config.toml
arch = "tdnn"
model = "sound classifier"
dataset = "synthesised imitations of 52 everyday sounds, one a clip"
train_examples = 39062
gain_aug_db = 6
n_mels = 64
hop_length = 160
input = "mfcc"
spec_augment = true
win_length = 400
targets = ["group"]
num_classes = 7
norm = "batchnorm"
activation = "silu"
depths = [9]
kernel_size = 3
stem = "single"
widths = [256]
mixing = "cutmix"
label_smoothing = 0.1
loss = "cross_entropy"
init = "xavier_uniform"
optimizer = "muon"
muon_scale = "original"
lr = 0.0096
momentum = 0.95
nesterov = true
orthogonalizer = "newton_schulz_5"
adamw_lr_other_params = 0.0026
magnitude_pruning = 0.3
steps = 15200
batch_size = 384
epochs = 149.4
lr_schedule = "cosine_restarts"
final_lr_fraction = 0.1
warmup_steps = 760
weight_decay = 0.06
adamw_weight_decay_other_params = 0
Rows from block 5 of a small sound classifier, named by matrix and row number. Each number is 50 + 10 x the weight over its row's rms, rounded and kept within 0 to 99. All counts start at 0.
After each channel's rows are labels from the 100 clips, of 14848, where the channel reaches its highest value: "top examples" is what is common among them. Only what is clearly more common there than usual is listed. The data: synthesised imitations of 52 everyday sounds, one a clip. In brackets: how many of the 100.
# conv: pointwise conv (model.blocks.5.conv.weight, 256x256x1), inputs 64-127

conv.140:46 50 52 61 50 42 44 54 37 48 46 40 67 50 50 41 50 50 28 50 60 50 50 53 44 43 50 51 73 50 50 31 46 27 40 34 50 17 54 33 45 43 47 38 55 50 58 52 50 39 50 51 54 50 59 50 50 40 45 50 50 64 73 50
top examples: white noise (43); household (40)

conv.208:48 66 39 50 51 71 50 42 43 49 39 71 50 45 66 50 50 65 51 50 70 41 50 39 32 51 10 41 52 64 60 50 48 50 50 61 50 50 44 61 41 51 50 50 50 36 50 38 57 42 34 40 57 47 64 52 54 47 62 50 48 79 50 58
top examples: signals (74); whistle (67)

conv.151:74 58 50 54 35 32 47 43 66 50 78 54 50 44 61 50 54 50 50 47 30 58 50 57 50 65 40 43 50 44 58 50 41 50 50 45 62 50 49 45 49 66 50 50 54 50 50 49 47 50 69 49 56 45 60 55 50 57 50 50 10 50 53 45
top examples: melody (90); music (90)

conv.76:50 36 50 71 50 50 50 50 48 50 34 54 50 42 67 29 46 50 50 45 49 50 50 66 44 35 47 45 65 52 50 57 59 50 42 50 47 59 51 30 70 52 35 50 59 50 48 50 50 37 61 42 49 51 39 50 94 50 50 66 51 50 33 53
top examples: people (100); crying baby (41)

conv.157:52 44 33 53 50 50 53 38 65 36 62 54 50 28 36 56 27 29 36 26 50 50 50 54 71 42 48 54 50 37 54 62 50 48 50 40 52 73 44 50 50 50 48 37 50 40 48 40 48 50 39 37 50 50 60 50 44 68 40 69 50 38 50 41
top examples: barking (32); laser zap (27)

conv.164:58 50 21 50 51 63 43 76 55 50 53 60 48 41 37 50 27 50 50 50 50 50 41 37 50 53 50 50 69 27 52 50 56 44 47 50 50 50 55 70 51 50 50 50 48 50 28 50 32 50 54 29 50 38 50 50 50 50 48 63 50 72 44 44
top examples: people (44); coughing (37)

conv.128:52 50 43 50 38 43 50 50 87 51 43 39 60 50 52 68 41 52 50 50 60 71 41 55 52 69 50 47 54 62 58 53 59 53 37 54 39 46 50 46 55 75 50 35 64 65 51 50 50 50 21 55 58 58 56 41 50 60 45 55 74 50 60 53
top examples: waves (98); nature (98)

conv.222:59 50 60 59 48 39 46 43 49 89 50 58 50 52 66 52 58 60 59 51 50 31 54 59 38 25 50 50 50 65 57 55 52 49 50 50 49 34 73 45 50 50 43 50 75 50 56 46 64 30 38 50 57 35 37 58 44 50 26 51 61 45 50 51
top examples: drum roll (99); music (99)

conv.171:53 54 51 58 50 50 53 50 40 42 55 42 56 35 61 61 50 50 68 50 29 50 67 50 53 57 38 27 34 50 45 53 50 43 50 58 37 38 56 47 63 43 65 57 31 50 65 49 55 37 54 51 50 50 65 43 55 50 37 32 34 45 50 50
top examples: footsteps (100); people (100)

conv.207:71 50 50 37 75 50 36 50 60 50 48 61 56 50 61 69 48 54 51 70 50 79 40 46 50 27 50 47 52 57 38 43 51 60 59 50 57 50 64 45 57 50 42 64 38 50 63 39 58 59 42 50 50 56 50 50 70 36 50 46 62 50 50 55
top examples: barking (42); water drop (37)

conv.31:56 37 49 65 50 50 50 48 32 50 67 50 45 50 43 65 54 47 33 34 50 56 51 50 50 46 77 50 65 50 54 38 57 61 50 50 68 50 50 57 84 48 54 42 50 50 50 36 57 62 47 45 50 42 75 44 44 50 50 50 53 41 50 59
top examples: people (45); crying baby (38)

conv.94:13 64 58 50 56 47 50 42 36 55 50 44 50 60 50 44 50 55 16 43 50 44 61 50 43 54 40 79 46 39 66 51 46 36 76 47 46 46 56 50 24 50 48 35 49 66 50 50 47 50 52 50 39 45 45 59 47 50 39 64 50 46 50 50
top examples: spray hiss (37); laser zap (32)

conv.135:50 41 63 60 46 50 62 43 60 34 50 50 45 39 49 41 55 50 50 50 50 52 50 36 59 50 50 48 48 50 41 50 50 44 50 13 61 54 45 50 75 70 45 63 59 67 47 59 35 50 50 39 62 52 54 58 54 50 50 68 55 60 74 50
top examples: people (96); speech (47); laughter (34)

conv.200:51 50 50 86 50 41 65 57 56 50 38 42 50 57 50 60 50 50 57 34 50 45 52 36 50 44 42 48 58 50 50 50 44 60 50 50 43 54 31 55 61 50 53 72 47 39 57 50 50 50 48 47 32 33 47 44 51 19 50 64 50 62 50 50
top examples: signals (53); siren (41)

conv.61:63 50 33 50 46 50 61 50 45 50 54 50 34 50 46 31 50 37 45 35 47 50 31 50 36 50 50 57 50 50 60 41 47 51 33 48 50 63 42 46 50 49 37 45 45 50 50 65 54 36 51 25 48 35 52 62 40 67 50 46 47 50 47 66
top examples: signals (100); beeping (55); siren (44)

conv.41:50 12 50 37 50 58 50 64 50 50 59 43 50 37 49 39 50 65 50 50 50 50 40 46 38 30 58 50 65 50 46 50 50 50 50 47 67 53 38 42 32 53 24 50 49 50 74 49 60 48 47 40 44 51 56 50 47 59 59 31 51 36 56 32
top examples: nature (84); waves (63)

conv.14:51 50 39 33 30 46 42 40 42 67 81 50 62 48 50 56 59 50 54 50 50 50 50 54 50 29 38 50 50 50 60 58 42 30 63 40 50 55 50 23 47 48 50 35 50 50 58 39 50 31 50 50 53 39 50 38 50 34 62 50 57 29 29 46
top examples: music (35); white noise (29); pink noise (29)

conv.69:50 50 53 43 50 40 50 50 66 53 50 54 44 69 50 50 43 61 31 47 54 50 56 74 49 58 42 60 65 47 39 62 50 49 48 50 57 50 50 50 49 50 32 59 50 50 39 49 52 39 50 52 36 50 36 48 57 50 38 46 33 61 42 61
top examples: waves (100); nature (100)

conv.182:48 50 45 50 50 47 45 50 63 26 47 37 50 50 55 61 50 50 57 23 50 50 51 47 45 50 49 45 50 48 45 55 41 10 50 52 50 30 38 56 50 45 49 50 50 31 56 55 32 57 50 50 47 47 65 68 46 48 60 38 72 33 50 53
top examples: machines and effects (100); engine (58); helicopter (31)

conv.83:70 50 24 49 61 47 50 49 50 54 45 44 53 51 30 39 70 50 54 50 58 41 50 52 48 40 49 58 56 36 50 49 54 47 46 31 50 49 57 36 50 29 51 48 46 38 20 49 42 48 36 49 45 43 79 50 50 50 56 54 51 57 54 50
top examples: nature (99); thunder (56); text has "noise" (50)

conv.216:52 36 51 40 44 54 57 57 50 69 52 50 54 50 50 52 51 49 50 68 34 60 34 51 35 58 50 73 50 50 54 50 50 49 50 40 70 41 50 50 46 50 45 44 50 50 50 35 57 50 30 34 50 45 57 48 48 36 50 37 50 39 50 67
top examples: music (100); drum roll (66)

conv.136:26 33 50 50 36 54 25 35 58 53 50 57 46 30 39 34 62 65 48 57 50 54 50 50 50 60 49 50 50 50 56 60 50 32 50 33 56 55 50 12 51 51 45 50 70 50 16 76 58 41 63 52 51 50 50 44 56 41 38 45 42 30 50 59
top examples: household (51)

conv.239:50 48 50 36 32 50 43 47 55 52 53 49 33 46 48 50 50 42 50 50 32 56 32 68 50 32 35 50 50 80 42 29 26 53 27 35 61 57 52 28 51 50 41 44 61 45 50 31 56 67 49 50 50 40 58 52 50 49 46 50 32 25 50 50
top examples: signals (74); car horn (31)

conv.204:50 50 39 50 50 76 51 50 45 72 52 50 23 50 40 53 50 29 50 41 64 33 25 21 59 50 50 50 62 55 71 22 50 50 38 41 59 50 54 50 44 38 50 30 40 36 50 50 50 53 50 26 31 37 61 54 49 70 55 50 50 51 50 48
top examples: signals (100); whistle (66); beeping (26)

conv.251:50 48 55 50 50 50 53 43 33 63 47 65 50 50 66 64 50 26 48 50 33 64 44 60 50 50 63 42 47 42 40 50 69 50 50 44 51 50 38 67 45 33 50 50 50 46 50 50 50 50 57 48 40 40 58 71 63 50 50 59 65 62 50 50
top examples: household (87); glass breaking (80)

conv.235:43 68 55 50 50 59 38 38 19 46 58 73 50 50 55 50 50 34 42 50 50 29 50 50 67 57 50 39 60 35 47 34 50 52 51 50 45 50 69 41 50 50 50 37 60 36 54 52 37 50 50 51 77 71 24 50 50 64 51 52 51 50 55 50
top examples: animals (98); barking (73)

conv.22:48 50 42 58 50 41 39 50 37 50 50 60 50 50 59 59 50 45 44 47 37 40 49 56 32 34 50 57 42 34 53 56 48 48 50 39 50 50 50 46 54 35 50 32 50 64 59 50 64 34 49 40 59 54 38 30 55 50 50 50 50 45 61 29
top examples: white noise (36); pink noise (34); muffled (low-pass) (32)

conv.224:50 50 52 46 50 59 50 50 47 50 50 57 50 39 46 58 23 50 50 50 48 39 50 30 50 55 52 26 44 36 58 55 32 52 44 41 48 50 53 33 57 46 50 39 23 53 32 24 40 55 56 43 31 49 50 50 50 50 50 50 50 41 22 50
top examples: household (43); people (35); knocking (27)

conv.13:44 50 30 50 51 50 43 45 39 50 53 36 43 50 52 70 61 37 50 29 56 50 60 52 50 50 42 50 62 50 50 75 52 50 47 47 50 37 53 50 39 55 40 50 56 52 43 48 46 47 54 57 28 57 73 43 37 73 35 50 53 64 50 42
top examples: machines and effects (100); hammering (97)

conv.65:36 44 61 50 54 68 54 50 50 56 42 50 52 50 50 26 51 49 28 63 50 50 50 45 30 52 25 77 37 37 77 50 50 50 50 39 60 50 65 54 46 64 41 72 50 62 38 44 44 51 80 51 40 63 50 57 42 47 36 58 44 50 33 44
top examples: animals (96); mooing (39); white noise (29)

conv.51:63 46 52 50 42 49 50 54 77 48 45 17 50 50 40 36 50 34 46 56 52 50 53 50 50 37 68 50 50 46 37 55 50 49 50 55 45 52 50 49 63 69 46 25 31 60 50 50 59 50 50 48 44 64 62 67 50 54 48 50 50 54 50 50
top examples: waves (93); nature (93)

conv.139:53 50 39 49 64 56 50 49 50 52 42 63 50 50 41 57 50 50 41 64 44 37 48 52 55 50 42 39 40 50 50 48 50 50 36 23 57 50 48 54 26 69 48 39 49 50 50 50 47 50 78 42 35 50 68 56 50 50 50 41 49 31 42 49
top examples: melody (85); music (85)

conv.53:50 44 50 50 50 45 34 50 37 48 43 44 58 53 38 50 51 48 50 42 46 50 53 56 64 81 56 55 52 34 51 50 52 35 50 37 48 42 50 52 50 50 50 50 47 45 50 52 45 55 26 50 48 39 44 42 35 45 57 62 50 51 50 37
top examples: people (50)

conv.75:33 72 50 51 59 46 42 36 53 47 67 50 50 50 34 50 52 50 73 46 48 44 71 48 50 60 50 56 49 50 51 43 40 50 40 50 34 52 47 52 39 50 50 50 24 42 50 50 50 50 59 58 49 42 50 40 63 45 59 50 50 66 61 50
top examples: white noise (41)

conv.48:50 37 50 28 50 59 59 51 66 63 50 61 58 50 48 60 46 38 45 50 50 51 59 23 75 39 46 45 38 39 42 47 35 51 35 18 54 50 50 65 71 60 50 66 59 54 47 44 48 39 52 50 50 32 56 50 50 51 58 51 46 54 35 50
top examples: people (100); footsteps (69)

conv.132:38 25 56 26 36 50 50 55 53 50 63 57 50 43 55 41 56 46 50 46 50 32 71 46 50 50 50 32 48 53 40 35 52 50 56 36 50 50 53 50 58 30 46 62 50 61 55 50 52 50 39 53 50 50 49 18 54 49 50 49 41 55 50 50
top examples: animals (84); frog croaking (70)

conv.199:52 63 38 37 50 63 33 50 50 50 46 38 50 50 50 63 48 50 59 37 45 46 27 52 37 50 42 50 51 56 50 69 48 75 50 36 50 53 50 50 50 47 45 47 50 50 46 50 34 62 50 17 50 54 83 61 43 58 50 45 68 50 34 50
top examples: machines and effects (100); hammering (47); laser zap (31)